From a checkpoint of a small self-supervised audio encoder (BEST-RQ).
Training: 4700 steps, batches of 64.
Rows from block 4, named by matrix and row number. Rows with one number belong to one attention dimension. Each number is 128 + 32 x the weight over its row's rms, rounded and kept within 0 to 255. All counts start at 0. Numbers have three digits each. After the name is the row's rms in percent of the matrix's.
# v: attention query, key and value (stacked) (model.blocks.4.attn.qkv.weight, 480x160, the v third), inputs 0-159
# proj: attention output (model.blocks.4.attn.proj.weight, 160x160, transposed), outputs 0-159
v.70 104:178126162109132125146104153130111116163142071122108155100130163168121119132120121176062121119077179162159158111116124126119108074098105192101115126156102145152122131112135120106124132106120096095079130101106157102111091121111114118159095162205135166177100136120190138163180090102026123152165109084134107094107150194146121117142090122157144157166098213121142121132079132153134178081133082122060140094127062159149094179171135183136086168086092067112163178134094127140092121182145131
proj.70 111:144183078080130103047145078139154098121159107118115132135174155158107161110157138120169170096114135140133096145121081127124142130127138165096160153178148135152146185134121113113108095133057108070114111100067100143130142112079109074073104129122146182225180117099102110115076147173134113076177145065164115163072136115141172129095176134123120148131133097091126220114175070118132121134181130106140163191103144097126114149142094096124144105116104171144158102149142170100165123069095145
v.71 089:127206120100119114128125142088106144088103088135070155142117082170093151187084116085149099104086182128129108177155149132108166097063128136130096141139132128130139146158096161181103140127136146123124102083084127182135072202077134150178117118105115141128158114102134137100129087142078128105097140179080175134092172072130184078148109167121142158091114147137141202132132089137129158066102112155185091192130104168148175158142092120106099169136104172091207078101156155100118123113130090
proj.71 092:120088125090086126104160159134124143127133183112138107121173169065143148102123132114084178143119145146091092128163085135143121143195098148175225101155149140181066113133183101039154124096095092097114145125151132134088123133127137158116108097135140166127140126186138104129058173164106090109195106091178153145093111152152121133136144078136120139123134087152136079085118116137135073157097158069118135166116175166173063110100090112143117144135126082126125191138106113138237150117146130
v.72 099:085114080100135130118177151129109148068129198138157100122111121082112113074154088104170132180168083114127133140185102121134119176170101055175112146086184099099107113127087139157114139155145168110175105141126125147129159139165161184067166088149168135054130123169088115172083133105200117164096158193101157122141124117092114161117152144083090072095146085157102139110145135100118104176134155147127111168135196068114159108110136113150127082164178184163102117127143146173155104161112102
proj.72 106:120103178202142144207071137106139128149116140119185142122085102130145113143066131139085121145142112095117151115122201131129123128108152079159106111067104143107145110129132150105168126115172104188163141146176141119126131120165122147174176139098101041035081134129166113106175101126159168115070100165088137083208142126112095116159095109112139117111136145165128038150097150141126116109064148126126117056139110165123156089103175117113134143144194089131102154083085112117083129149128144
v.73 083:217176111104152127125144148086143108111166170204143115130109120086105125097107118185171075145102158154145118160160108151083116084110143089171104133091061111099077169118139123102151171073149143130115130110080128121104137185104117100162145090164118151104121153148072096142121029115125076156132123109119119107097070140087085173098115103135102101111140150158142147116107108150158165154159152092133124159137146127116052146088133055060147136125081157105141215120119175094152141152130174
proj.73 084:181107133100100116121173141130127150220131186096142103094159172081101146087118116099144180087160149135132093093144149119128104112157096147135176122159141166160179095149127201075172081089102150094157133150137101127114100135165119107071130123146153086155127071142126161138114152148120132105143130102146108140124153112133172121151219130111134160128140076143136110128194097088134057082092167153137119203129126090138149102107212099160122094138153123144156043080165081077150118089110112
v.74 110:088127138162125120109160168118100128124104166147136087101129139114195086089172142134119053138174121081119186098130138129123091149165101104193132141127201137133119101124111161086163147105157122193165104163188101139125134158129143170068147093148125131085139112155141127136121131124206156115072138161115140130153129152143085175132117102106183082104154064193113116154159155071124087110147161158162143078123195082106136078112172151128131147138191163134086048081133088163138134123071109
proj.74 114:118109156184168139207067115125120168134139078131184125128066065110133124140069147134128125181138105130120160176153147157150135104055155052088081132083087116087141087141149123164126109138174148162159113139151145113099187150175149145179139113096117069049088158136113111128177113113137129153073119167105135106161112092084099134140133185096117116117137227109124048139106173109136126135099091148092123082148129145098158118097127108135136122136163108136102178137103145134056120143159141
v.75 089:136076165089160178180128093106158134115137158088132121126125114127126153178129131095165118157124096176095119127176101118191147180092133155131136124195122161152100163130156145171081052182095112122188144131139199119111122072165078140088101112086198126199105084087101196109103088146128143078114085078139131147194128137181123123126180137109107144101155163107164149151149075093119163168134158119064125105103092134113146139101067107132119119109163150134089123128132148203149136152110122
proj.75 084:087146159104149085096090128114134136128103082087096108124117124176142097170106147130122119108127102097169106080160174115093094121137105112095088088130169100110131133067147147112189235153120147136091151110162069126181092140103167115135120180189117175088174153145115100099183177099131098163155213118124080142130176128121076142105079111142116090094121076147170150120064173165121157158137171160193128168139158157180111103180059156152143153119150113115111131095121113126094127147123138
v.76 104:098082103158099119133147133101106098100116210168113109151100100118156163129144113088125088150175101060128130147137165158151143169189134100203130129097157145105138108084113122106152103122120170115141130122171102146122213158122144114107189092123109138019143146150071076142090136083155105161089101142104149165141085117078167156122151106101158095106178050120130147106127173080119076142141169131154105120128207074102136094113149105123186150161181146130095099081123123141096112140103149
proj.76 112:122126167154146154215120148121128174159130082138182106116113093083150086150130122158102104172145115139133164106124199107137116131093105056132106129094111117121148060147114132172132124153219132183179129152147126109130121097202110172148146134120133039070117124113146154159186086100196145152080112180110101093187122107111081131151107154125120140135111194166113055162091130105097100132097109131091078057179117146122141096090152127167095130143133131131103133139141089143097104136169143
v.77 088:134127131176144143097126088139124134099101068094127152168122096142140111179030143163098105076105161137132125168138080135052163106079150177140143143117105077124134102158087170156132140150098133167169142081150110147147110189138126094190123116122152069173174047089141132098212111176078120080132153207076100143106175114107138089154138125128130121123101172113154129165156132158129174107115135122153096131137074117157116185163090125116092144111071124120196126109174129119128102093131145
proj.77 087:162133091071092117102161157161113096134135156092098087120221129146145138112199136094143130146121169132123089171137069152196134180167109141112174137127114151143107164135143107126120141109088079070038148132096141146120109125115122130094099118116104214163091150186163113140049183151088100120183112070149156108092090102137151163138077114143153163155131058088128139086162089098156128164153143131162174164111127121155099137093086131126141132112112093121095145175128136128207122109137100
v.78 102:167150144098115114111053097138140103102139097091147142165132125166130152161131149123111160115089090178133110098071153107086184113152101179045117107145100153143139168145175130109118086189125102118084159093143135130151084162134111109162072140161095114173120103102208149092154148137085125139150124121163082105141190144124190075151129127152092168165105139096126122120073116189113165092118081087136117080129072189198129166188125130107135091118109065120160121165167116089114120096177156
proj.78 106:148111077145120135102204126166133090121136077133087164145190173196140123126181121127132124118098149106124122147131048118122105154126145177148119141177152110141121159086130105170088168121038078111070151145062130149157141093049128096094139134127121208214159149113101134123112150134110107100175164099128123143078100140172119141111120115151124123152131112130132228114140106110128110171172148150151168173108119081124130159120062155137099126099056176124118122149104146166175119121125112
v.79 120:096115129095145095099164152091128151098113190166167075110111145082123115079171130109185127130156079112109140161179112107173162156201113100140101146108207150062149134103095115127144130137137138116157097145143104150110170116178121177105123091144169132090126089148118109121069162125213157188090125168116162129142128126109104169106127131123083094087144087175093100107129181090105063168142206140160135136171188104135143085104175129160135092147162175145075117068130144113163105123100149
proj.79 117:119102138206140150202087147136130138145143119130176153125066075131144108164077108137091108160149101096131162096119147155111101127094143071187123131064098093113124087124134130159155149162159142192162159127168153152139138142151149135179179121102107043028101152133139129129186113085150130107075141170085113110198114119098086130175106129107136098119145142142114060146092171144122134093049122157126123048126112131086147102097137104122125139146216128119101149122135120144081146157148114
v.80 096:112154060117097138105130140201081139114130115185134097141132116132144135144122119148137088151172146102161074154074159207116106153184108097108145102099127126102121105135150160126120109095147164108047159105129107172169135146142171038195180079129083135038117121157119151148152130084098113104107129117153070131085097144140160099139145145113152136120181041144153174131157163135130138096158124171095155188164152118111127085126104097136122117169163093162102170089171164175084150139151141
proj.80 103:150090143159095144226191164113114122159124161154103152126164122097140119136142099141052154139130137151093123160123144101143105137089135094208120139091080162164154136158135109150117127058150081137200131154124170111118117070167091203091134204109127077114129115141133142170111106097191143126118106182129152112182117093156115134137072119132129128148084182114137110162119107105105124175110116136110094061137109174136153147144197142123107149132024125136131113168092070149096112088136127
v.81 110:165164133127119132105125112178113118152132083130069161117140138173122126203049107143080134076114146150180108134101092115074120094047114158090147121154088104186156115114140175120138161153106121124089129104080140133123085166058100119172102131164126147182168134134142150108178086122057113086148130125129090138101118149127188096162139112170151174129089163108158167178140116170140199068121089128109094175131092178149138191133132132120117137140039134091168168130133142119125155119156172
proj.81 113:142160083067099124059172136096137125121128155107111098144219208104110127081190151125167143136115183150104064144162085140143126120178104181147175134190165161144104192134124118079143102071086108070109112120092092126124124125117137132097094110127125201204144116123130113134034165178097104106209109092170159144061126114136162130115151110135115139152138110109140142107142087106125108108155142132135153160108157122158091157124095134125120150111104144140145104157122103106201132073132122
v.82 089:140122156120121132201117190098139147100116126167121143130075128081120090133103130058103136154102138182097102117193089110183112126098144104156097155158124127155165160101156137106091155136113168158142133102070176118110153104138128158132111118091107080095105103138079101134087019078188122148192100139094188113104103127125149134142090126128098123088170156070109153112149112089119127134119169116151128212107138132119158152052091047133179145155141160099172124122110111115162092196129141
proj.82 087:118121116094150119077127062099137146132121186098143093091109173058126182110129148149134156120122108080143104058156173143105149141150103133106191117169168096109115070136130151056185083139158174137167112131165097137138106201151156106133155116169167149119156153152119111080183111160106130115099130102152158155124144126083094118138201108117088141103155086188119118100089109157104039062094125123134112121107158133165113098133198129092109116133221125111119105091112105080112176140126129
v.83 089:090093169102138140135100170113131150161128170089114086154118123073167094123196137113111172156143074112139188115117126112187145145204175139125114143131191194074156108072132075081163059136135122090175112141185137132149175130175135123105079119160146111071058114085144105121146169094204142133103089147099133137148142167097158135097134094107155054111138083124126037132118119108096099118158153168159134091096110151135145116107118159147145162132135116146090088070108123128156113138100135
proj.83 095:106120117199192136170096084154141143099142042185126145110085061160145128175094138169119069168149099095144171125100150142131128144043130085124068156096077067119130124104112117220109186147166153182122138134123151134135152102115128124140156132089121084099141180124120095132165101104122127173098117127125082109178116087105118154142077164123134149121111163107117109163108173130112126153149114137097127051172135142108131121156074136131149090165175159099085129167121142179045116149143127
v.84 091:108103128079106099078133153126117138159103160111148070109139177114158097101218142186093134113146123109174143124092109134099107110110124143131119107113114152147102073096143112067129119109138098099102135120156107127114096174113136107141111106169155116134095152134226197155189186169151082114117157128138092094087165172096132136082142116119151109173053153178098086184140131137137194122139079138064190105131133120152115129204172171127106148139102055122111200120110149148143117150124086
proj.84 089:157164116171176116135110097132141101088159067147109177158140083206128144141086116125117125120159134142113125241105090136123123120064145125100120150116097132157172219145126148159086115122102084103129083137091149128112170062116126135114127157103103123174122117102097086146067090132087153151132122131107110147161128100134161163125094162107163112107147097025125156138187143126146160119187084148100114115139082083067129194130115095094195088118085151145110133171111147142091106090100126
v.85 082:077133108136125073106122124105105154158130185153098088104113136088160067101180143150148087134156058104155138115074156099145120150196120088109081117118158176144151111080073150106111113115090144097132093163163134153162178174137151103080126130192143090066062188114172119147146137156178138165092093124074115131195127176143132133106117110088166089121134127147170098158149137104102116127121118187136178128083124104105130083160142111123195171197135143138123113064154135199125135130107163
proj.85 086:141125116178149147192092141177135145116154061173151138138117069146164139156093141181095140150190138125140138156158174157122136098010104071154069150071067108112144125138140108178139141126184138206170133107103141133106130096156107126148157137078115058102150119114112091152132115082161151134109087193105127092148120062121104148152098149133122122122125167091125109171126126138108121152161132142086131052147128150068133119139121149139103122120124123111075131158110106155021085135139139
v.86 083:150153099073095170109098128114070128141102190099144140134118097116078095140129112132143189134138130092122111135120141144115146183194164135142119113121135112088135136188152147180104088133110142093059094115078073145173170118131173131119135066140107090127194124135182066131149161095139105099129141141226148146112126142127135164144137140116114116136122130183142117112129168155130169106057111091106102156139099095146061103194040093074088077179121074130095166132141113166088116137158145
proj.86 079:169098110215117147197168164151139123101115107142137139117185166160142139148134098154092105120113111152091083148160099073125113142101151135158117149092083148111161146117110127160117164077143080170136167168086211123104077099175103155107108183106137130117064086104178211113112130145189134131124130151071098099162140090144122134131085113124173115149065114091118093143118103124129156113165078144183123078145104147139153140112205167077149138113085144151146074142149166094186098141165133
v.87 083:192180097102112134065108132158102109120125109150104131162137163133097128163043144183110132114100144183143083135130121153061148088121147145087105123130054108163151134081171136066089133129123143125076142118114102110115105157121118071204070151079126123119148130129148157091159102132075119171184139120153106128146101159098166080127074133136128143144082177086151128130138165186145196088134093097107141183153103116137070168145108099064131132127091080099172198125114133093129146148162166
proj.87 089:171132096081089131070186124115128101139131171130100119130199165147132152091198100115151168095112173113126105129149082106144122146164106182143178157188173139183129144154104108107127087097099097090133120093072115145136124118117111117071110104169129170208161096148113113152052161151111123063183130098159142141052135128138199153132183097153129146131129103129115197112175040093118076094157129145139160144114135102150148150127142140110114131108078168141156072142143110099162117093103121
v.88 101:106166122090114126107064097121153129102132096045173124129162125116138080125156096139161179110134083170108137122115127049116146101180120185074112122112128141126152113199124144194118074135107146147116138098136124153128093148197104139153094141165139057174151080148206136072153179138169164085139146193116131091138179124171109132138198116130100132169096152105152121116103113145108143125104115113129131129164096152152129090195120106086058037136151109130113175159123122158161101106135135
proj.88 099:143064094199118128137143146171116081093139130142100168141139148224134166135110156131078132131099125125102120170132050141117127178106168106184094148078113132073113211083141102155105192138070064152064156130106174168143122103061149106106153168092112166123075139103108142122114137111092116108152144109092138117122125161170099127123070100124137084158162059123133096138128140153169197155157145178192202117073108127115142155122102138120159122122115121133111141108124162176125130136120128
v.89 105:110062139132129114122115131120122093106108154093169107162121128083138115104126124107165147105175086128105113146078152153175174168229164167107138112153119123134125094088187139124119063172109114133132146121165104125095151111127115043131147101140137108168088115148118066137137153131140132121119100168159105177149107146141126162117205120140131136117140115150112088123120193186128122182185161093127168095109131104113093076194102132104165053162179062125051160111073093160129113092136193
proj.89 109:176123112173138118169143119162115141128151088132117166114148076209135102168164108144093069158148101113168112130094127119099106118063153106124051163077118108088162138127096134209084181124148120137124157141085161131179110111189147142112147161121124118116162147090124186146159100066174128179117178132115097093154107079104097134154035167139132111166113114111116145146098147075130122161099090196132106075184093126150156155147109160115111148096111154100134065171176142140077121151145096
v.90 084:139098149124176127135154108121151132135181194121101113152118140100080153102077115141179172154118192180113113148158111144150083097109159111162089118145075154133068109116194080144124153106125165138148141145066149109100151091108143111180142178141166124096068128168107112143092082142076096171143117096114121139075079126151122190153152169137104096107139202127089109103115107135139084172137133125085104189096113120089064132046084090121127091069126168124156153146083143072127101171130160
proj.90 088:171125135077087112060116120131132145159134189176128144101140108095090147111134111099151139072134082109141138078116158112113163103187100171121152164145117137140161081146036152106154069113134147092144155102161097152143129170165146101075117115141157142132186097155091122122155137152150151104153169108181125098110133144111135105123117134129119154108183058161140168112166103126108132078078191067148157190174175115157155111155192077136113117098165122096169070112202104051142138127100128
v.91 098:108107111176122087148118126124158167179120081121109158129174076183125112169029154082120103087124162121121106133085107091068160160080093118107153164099118106138136170194099103136158139103153098132185105113100115104171141192139160115123148110142113116120118136054124131111143123209087169145155149136048161144128136097117201088153101139173134135135105125101127182133136089109109148114087112127180089122067088136157118177100115096142198169121105155122196063141144113108134159095125135
proj.91 094:137162100064119156086140116185135103076125177157099081140108140032132122095205151129159108162143152102149124176174100168192178098163094193102178102149141121141097086130141101109149162175104146136041167140119121139117111134090120169155115092132121193181153128151146094141092188112110123141150065143129167102082079087127140123126127088143116196106125139159142163098140096118138120176149184072137138176137105160093092142100122149127055139153142097112100157152115126142170120152128114
v.92 084:100212082157063105109160118138105136118126128189069114075129118143139107123105128156107102127130157115136110156091141193048134135117089077142098155064129077103169147133062152081089169151178119153095109128126094145192107191127191106145134114128102142100142104113168130155187135128116134106102151191092136128101110149100127086085079103125179125137140138132142182145137123138140163043135114154164144162140124130172166094113178084140133167148051155110180134146191140136095148119093113
proj.92 079:154095139110127136170145130150117139183127156130139113146142119090161146111131113115153185132119217146098132202121099118193141163101124105141164123155118171201106113207159099124147095041126118110105155137139148099072142093148063153138118099123089124167121113180170072147040135141121131149100069137110191124137108081142147108142182133128164148118089154119122091132181104085133091160134082103059131100131136163090134162095168125081111129158091100154112133164051168158150096091143126
v.93 088:137193095131148176185169143127134131134157145144111141115122115144090121153093118076125088161116199188129122103218144132113093055064101075181143130121147123119131151182100145153149182111173152130142107120122105135125119136181111209169109130137116111110163131156125123109103059090138170178163114108164149134129088090111130101130076162156093102146115127080143199098120121109135169101086072159097090195142145139149107170111159109132082152148137182130208121128115167097193138143113102
proj.93 094:119146151104091128064123104082130116120098185134169089111110196054100149090108156117157167090093113130087143075152140105139148136194140153128189120175165132183119118136147120038175063137119133111145121117147140119103126161072129104118127115132132130105130116139156121096100157184091138060133100107117176134104172190150136133136223102123138139111146140205136099113126065143139083069103179105143129161100168133140152102081167103111154123144170114158115157071124089072154132173101147
v.94 082:105148082086107118128170093147109169111109105096157150110152137204156115156092088129126140125128172115165116106104093194096088093138124164119136143086039164100125118090131133055118089108122160105073163095121136149114099150127140129176169080137164160180107124086140151100224104131097095116139123153109123145059129146133190106138147171107147108130137132160156174154107114111106165087143131127170193167151106126185107123172101158143098126110060051089138170132154115051119139170135094
proj.94 086:185117114061119117128162128150103114116135153139057123145162133134103145117169113147101143158117134135110110196099086122138168183141151134172159164153118161196139227170118138149104116089091046069093117110079151133120139063123102128064105142180105148152157124131124113164046154099132114112174102123159125133126125080126123147125066083130154154125065131069151139130157096091125128174145120150066101119121100164119117177134123088083143118146085160148116146166087154205158141072099135
v.95 086:120113148190158051169177109103104123141109154114096207069141108099152103144137118073052163129129144109143174111115107104113155178137052162185133144153157095141104177185077110126110128145124078158144136102145098128142145169121097181049087191138122125136120102126146175098138152128155117079148144172118120145158186116110144104154127153138116150138089094114097153159085133148132121091119101100151099091114126162170126138192161180116117190105152150131165032151123115113105126108110059
proj.95 085:100151144110140169057065088148143103094147062091214115160111149132115115102132140139163155162095069145090134141126122125134161099157173159071140106141162108139093092097184134146088064200130160089104126162118127136114144119036133080222168058126125155135151182142148063104133169199144106141127104076093110120098126164110161131114166113130105113116143155126135095068142132123134064194105160111120098115128120111107121153108078137151116123145148103133122176103092157132171144121147140
v.96 101:130144134138117128111176142142073098106104078136147150104151125171077137123092156103154059107161196197164083105072122134164163147129135140187158101120089095154090106092109160171094168166114168137077188146123102092135107108089157111217181129144111155157121138097178151147132109157086145107149194078169163117089133153125163097134108095183115134121148153125157172087119100149129126145128122134129167116112073132127089166148048191126094207129088083110167129133100117102159135160094134
proj.96 101:188101158116134105168155138120135128046129103083097159134145086113131091072090129128120114163104146179124111171165103146161101139137122195095117149087105103146125156134158126109120098057114042121139134113119194139139131165185115128098094160091125180152094118076117237084115116162106140115135113195161145123166117088186135117119144159110179165127124178113106185104106146101142165170132141123170119113108076134157106113134133096185132122125071119133140188109211161124174083122139120
v.97 125:119121131114129107044095159154136111133146057098128153144127055160132134140170079098109166122159108062127144134081136139095135128215084090149160118095104116096134109162132118104161106149173142130157165105161107104130128157171113084120139107130174098101157139200181097100172160109191120191124164196155144141133141112096158167113104121075146111125132036174103128131175151106094120110065079175122138129129129131183169072121134091107100115138175068143106163067146150127160131107134110
proj.97 131:076135116180152141211154115089121162122125153189208093119102153066111134112071153182128070141132112110140182127163161160105133107049119088105158157066106106132130107115085135116141157111200126125146082138163110159113142120100145191185153137108080046050105145106138165127139141152102137144067111142075119117170128141144079099145138144139112118099121174150115074144127152098142122097108146137124083114154160147073107129063176119143131144156206171145120167115126112150098128133151118
v.98 092:117111124108110102084098109158111093119173094088122155156113112195150169132166117172120162176129086105142155160049172195203175149170079118110152105113117166130139107131116143105177137165167094148116149126150141152118136116080157055140130110148143115109131196086116064139134138181119087117162186161193119158149119125138159132144139103177076147138180057144108165107118078166142055145129141124157113111082074107083081084134138116078117131136146062119105110062144135125102115125112116
proj.98 101:100119150166155151200152148138128187158096167186177121110154104063116113083073171111141076136147137135161167144159098153086099183017142098153140128064062092113111085143129113207124124104174129111132105158134112097158124128184138160153092119106109061109115107138114176128150139117154167151048111151108150093189136118164127118126105156104145111143119166127127050149143181088133162137100112132072081092155097167110158109119140123173114140164129151105104151144139118126091103152171119
v.99 133:123117139110147132110117132123138083169133152104071169130047117176111125081133109093163175147118120096153147151113176126144145151146087063104133102184147169111162185167107095083112129128188105166153130187127138127146168102099100146067038197113121081107119130115149097141080109103137137123120163110217111129162147144118110182157028148120127135091145128116065154118126123143106130165127065130132112141126109115143124164064104074120141093070119176131136035138121105114098151120137137
proj.99 129:105134127076129147102042061146151187163152093192142185128150169099124121151142195104181128157133092135136176123179100158141137138051105132125110130164094115139100015114095124124124147182116165112121126153163081106118152170086163144115129042136112138193119121164122062128165135106087120103103137136129126122151082145097197112112148140132094132135146144149142097117129127093122150087203115090095189146143141100088094107143094155166135119134150169130082123184139125092083126152137148
v.100 100:156127119146087184123095131211087122149150164085197148143125199166083174095077128125119129110142169178145125126122118144175147151164170120134138100132106124242105111122160128098124127163109141142124149116085143101113081099132127090158138175137144163123115163071175123160080092099082094109122148102148125142117156097114093143132132085136139162134132161135137130096143092170111159158099091088136146134083078147076113165106058160065079211096055106096175123121075150120114093142124142
proj.100 099:158128158144136092159155137118147144048146076133087187113106077126146114104141113123125108147106166182125161127089119136120122186129099171166095156114116113085092127141080169155140100089105079110110166149139176122163151150202139081091107093089143102188094067110075146097136136145151144119116113183198177144133118132137188098125098161107108156137157140088095177088167144133142131101099070108124146137097089116183110113146140143193139130137060095121153148136248160130128083088129118
v.101 120:142169133133097114152119130142129111156119165148191131124140143064154126128072139106126039104131206142103136121101129138113202099140187171096099147075068127152100097068170172129155105097089132108151144069113149132129123178142117138162134141140132211124098149112127150100094102145080148156124023114098115153146145103161120130118175166134139114128101162091199080132095152192116130107163162052149156153152127115102105077117141145099158153141123105099151226104111160150118131106119129
proj.101 115:187121126199102087124168190136112128074158134131116096103095029196130127170167067140139176121101117147152101145069155120154137144203095101145110127153124112106156136145123114196146105131157105143124157137117164144141115071195103076109171096136182071135168104158075140116122148102200123152137134138143135109099122116160133130160110095130102169208144106119112150098176102121138080159039100157117081138126119119160175148156139127136089141131085107135161127144165110198106120117140098
v.102 116:142068140154098142168125166095105143112117178108165128128095141103095137078150146170126128142130170144146137109112139139159139167119191203169084112158115139175111100062156151085115153180129131125125146095124168124134096050111158114127137189158153174145088113045099062183089065126102114078155147086138126153129145094143134096134162066183096133152159150125133091136175169159108096221165156150118139102117087126090139166146108146180119209129104107117138091080101129087135137126112113
proj.102 112:185148146156162138142139098169162139130120061129101191095143103152152125119124111098107110172120106155103138152068098116152109202109124114174127110083172119111090168164149141184099115156111126075086155149123142101133158162197137058093113071134126125156096140110100190103085134120193117146122128159181156170111122136088166167102083146087138167109156138053123141122067104127136141066150114079093160084100103122141131127182096129137161117128076108112163097135248155126119114143104119
v.103 121:147160135183134112088180167153106177124126114132133098142113100149116132127091134080117106104116166102166093121136115127135117138091091015163138139142153104112148150109163126101126127115182199121151090130086127104126145103108164180094131116122117064118170127168087132170100129104139128178152142104098120147083096124072200121129092087137161120090136103102133129164189143087157112076109050145154109205141162135089169122082149122086127158126134242140144075120147156086184143130081111
proj.103 121:122126114000144144126099069066133110176119167158136110111128201036144160066147124147150188107093131149128137080181140119143160087206110202096192123179141132125115106116112110044157109076113108084172124109174135123108121165123117144135107130129132182093104127113125116126078144155088114100161090119203161150109146125142112154123155137122122153108124175131094130100090115154128117137177162118125159153114188097150102137121088107127137099092151125140163156112080082130157152118131126
v.104 116:109086135147115158129155137112147116101117209120110156083112140124108088100111151134103139151111106157130141138158128113142132187127121105131149121135183150117171183125132099066138173117208112146100092130111174141128150069057112191098085191105086101100133140054137092140078128095114156128118139095169136131131126117119094145145113087120114152111155147103076124132110178116114116205187179124137134098128165107112144169133124138172165053099154140109122020145114076048104156153068164
proj.104 119:121127117049137135076049070136133129195143114132066168138186149139137141144161160113161148130129077094118138134104072137149126100110157172127131124159208134123112101138136119121085098192049165115124143153115105107125167185117155065108126051150138180183134133154094080145125118085184099102134160129106130143116102153047224153107120149123124126110154102109137100146104061112144157079189105132099216112123129111098130151170102135125141153089122131126134083144134136126137141141127140
v.105 095:130145152187117133228177157104138147125095217132166125136140149074125120097079125191091108123143171167098146107146076103123080090117161202086126098145170138154140105122165087091184153083092131129080099113152123154120067118108101104158140185151080191129136194145140098121081125158112176128126086121112140139149099101148126103113176134094112164124115191095090093115105173153107121125146153116088150104109152161155149148128186150179122103124163086136144197135117096094083135138177122
proj.105 096:148109099188094085047126139184134087063161064143093135112161092184117133194216075079125145120132111118085133169034153142117141141161148150161096129115136130140127208139155167144117118169098127153126170096084179110108153124097150093099149088139167094168162139153110099142112141087196109109168143169085108123065126162102168135124105119138098122144162055126157160132157095147148122100120106137130109117120101111114145137182148128044130158118079116125137121137132151181158152140103123
v.106 114:118099122140107110151125121150089125141132201115146107086133181141130124107102172216101120149134128164103186093145148130165150110104120186126140119150122124197140151082140184117216186119117076148082093119119100132129087103108126098158159175144111161105156164169153046127094110140081151117115097122142156129118152092167103121120135056142125132152104157171100119095096144132143132098143208107096087084125139142131083120219109136160111053138152044100117200120120149095116121138151151
proj.106 110:133127135189109104098133183173117104081136110136125138174184077161129107178144104108138125087142144100095120183053072151088133135126171088163091137061128129108127154160113145170091115092078119140134162113077152161148143145173140099113154092069148062168144096133093145165097140117187141136126166180066105110126109146126192132112118182114108113141162102089144115132150121154139115114054041120139163113129082133086163153131209137066134194126085122108159123125185131153156107135135112
v.107 105:192197114166097114151106137104132164123110141096189091124114131165126141117141171175106130133077126164110148088157135124129123155099173130140140103178118118139112158093132156142103140147180125153166072106103137129126131112125125195059121187172126167135133104103152156151075082161106130105175161073137092107176144070123050126150127158233119130119126145110143100101106149175119164128148069108128126146162111098111105117183068102146116209128099195075177093167109137148111113090183108
proj.107 104:164145103125105131061130141161178083159150083080117135116087130138141093103182098074148146125143143164108142111122082092141159135229100121110076107151134113132123107155111099143177116153110123130117185160128188114137139167108157094116134089171137143182136105135102133112151143121108128108110115102207161151036107163152160126136150134086114124179144142071112208064108110179139079140130151116112208190076166085169148118092108145131133090075081147136141121111158145080177101143108118
v.108 113:107080136088124159178108141077157074121124194127163135116145157056146097074158109146157094160171099082142137124128163139106109157185139201122098119104168166112123130074151126062166151126105097149150120116147159156130152090070127082123102145119117135098080119114118055122127105145138134105160100138121095168165102122187021138140153102117124106157164135119081131142116153094107089233167226092124126106113143114101109131118165142153161107079167090155095115105106115148142132162114152
proj.108 115:122135134200169140144112096191121158169091129169092129111157085175134153163119151121101151154127078088131143153073098146158147177076151066154125117108163126107151132148120137226071125193160207110087145126117093091138141127157139088130138111117139106136160157124073121137125136071212121146105129117057126124133145111044198139097102114121118140121150085135166085165140105125128134088129106161115132063157111148070152127197145138119100133162118135105121065170163137128060127150127142
v.109 117:113190113124159149084092162131122146159151103120134080191109112206099127157136115092118149097110105128149125159134135111137139111111113056112128116149091105101148144189094123164111124137162155106184131134114109117131160147196158156090077116164174100103158106144144169183161143103178101161115173095144101097099139108072187149151066166171114097063116106139153130134153097125120176070098000165134126167131096123122095143135112102091111185140096184132139082114137162140138119093179134
proj.109 117:123170112067125138159145122062154135154147120169142146121086174062145115087114146154140098115153156161132163062208136137136121112127095135129150137146069127163102073103091103083182133076147107148140079116165124111128125138068122191136125155099097125134098121136134146112129097186037157111120105127196149140135129149194092133145175145133142131125091182149092177093128168133106086172131183099151140178118189114150084098045119126163130090108173184136105128119100110058147105128100128
v.110 144:130128120128116113070089160172107085129155107115109140142104079214127151110168092143130149163134071081126167144067175151168152131190106081158187118142103144152122159150122150095198143148202116156132163151164139128116154121122149081105132125172146072069133136171152074137120126126142137126137173153132096123176089112122145174162049080128117134139153049176078130119170134108135077113039062157161102150108102125161128061113142090111134104125154093132111140080152117140106147101130144
proj.110 144:080113148152142157191135128130124174152114166213195101127108147019128110112085172110161106126150135126134192135179121172101134141028115085124137137054074119111116051128101096132150138100187147121159120148164085123139144141126143185157122092077091028090095115149115131133126155127131147144065102169113149112170135129150142111140144161096115109113152180139128058138140170097135131106114133118091135110160153126070148122078164103149119148149174155137115162125111122114088112137151110
v.111 132:175143137193109144085152153181115125141148106115136133124091123231136172118106139098160111159099135118136104139118140144173117160126118037155157136159096128149128175094128141080155151118212143111167109131137146129104138091095159166088125160142108095102128151104139104222104078150108109122176144090119122162163088113094135146159064109177105119122173090100133125139192133137135096114088053126149082200143109121088129094066094131108139201109111207132149074117129127135149125125092096
proj.111 130:129123141012146162136083073105140133172112182164152104105102159000138124073133145099160166116107133160141181080163127132139159154154093152103148101142110115107094050148123098100179088098140118087136150162155124117122128156147120127123071082141148110121088104148098128108105168153112134130119082146224187131119133117178172130123153149086133167130139209136089104090109143133153131123188174101081174152126162098149136103125097095172116108120116142133135166146129096096118126129144120
v.112 114:197142139217081109081125164189089134167133068127111128185128102216158135118136120193105103109093166136103155070056154163146126131143121106177169127170083117160117096083149125114176146081193142123144173138155125122127135128128169088123139164170161147134130125101148116148134100151069112164158171095147120122092096088123167117107092069209103131158138084147120110104171137125128073095100043150145098158155110147135125068136099140115116187137093103129119147123144118164125136108117103
proj.112 113:136136139138152170185151126114135125099122113159213090084062131014144090075103106088139131140118148167115180166168137135117131147103137114109120111055049115119101112154136108151162129113178088111122123149133154147132114117165136187139100123115090048098084114103138184135115151169149147132067095174160147110164153112198108122135141194075128165149147241120114132117130185110150140164128131102092149123120127098133151115064138088130118125127122159155140193104128136139117124116152087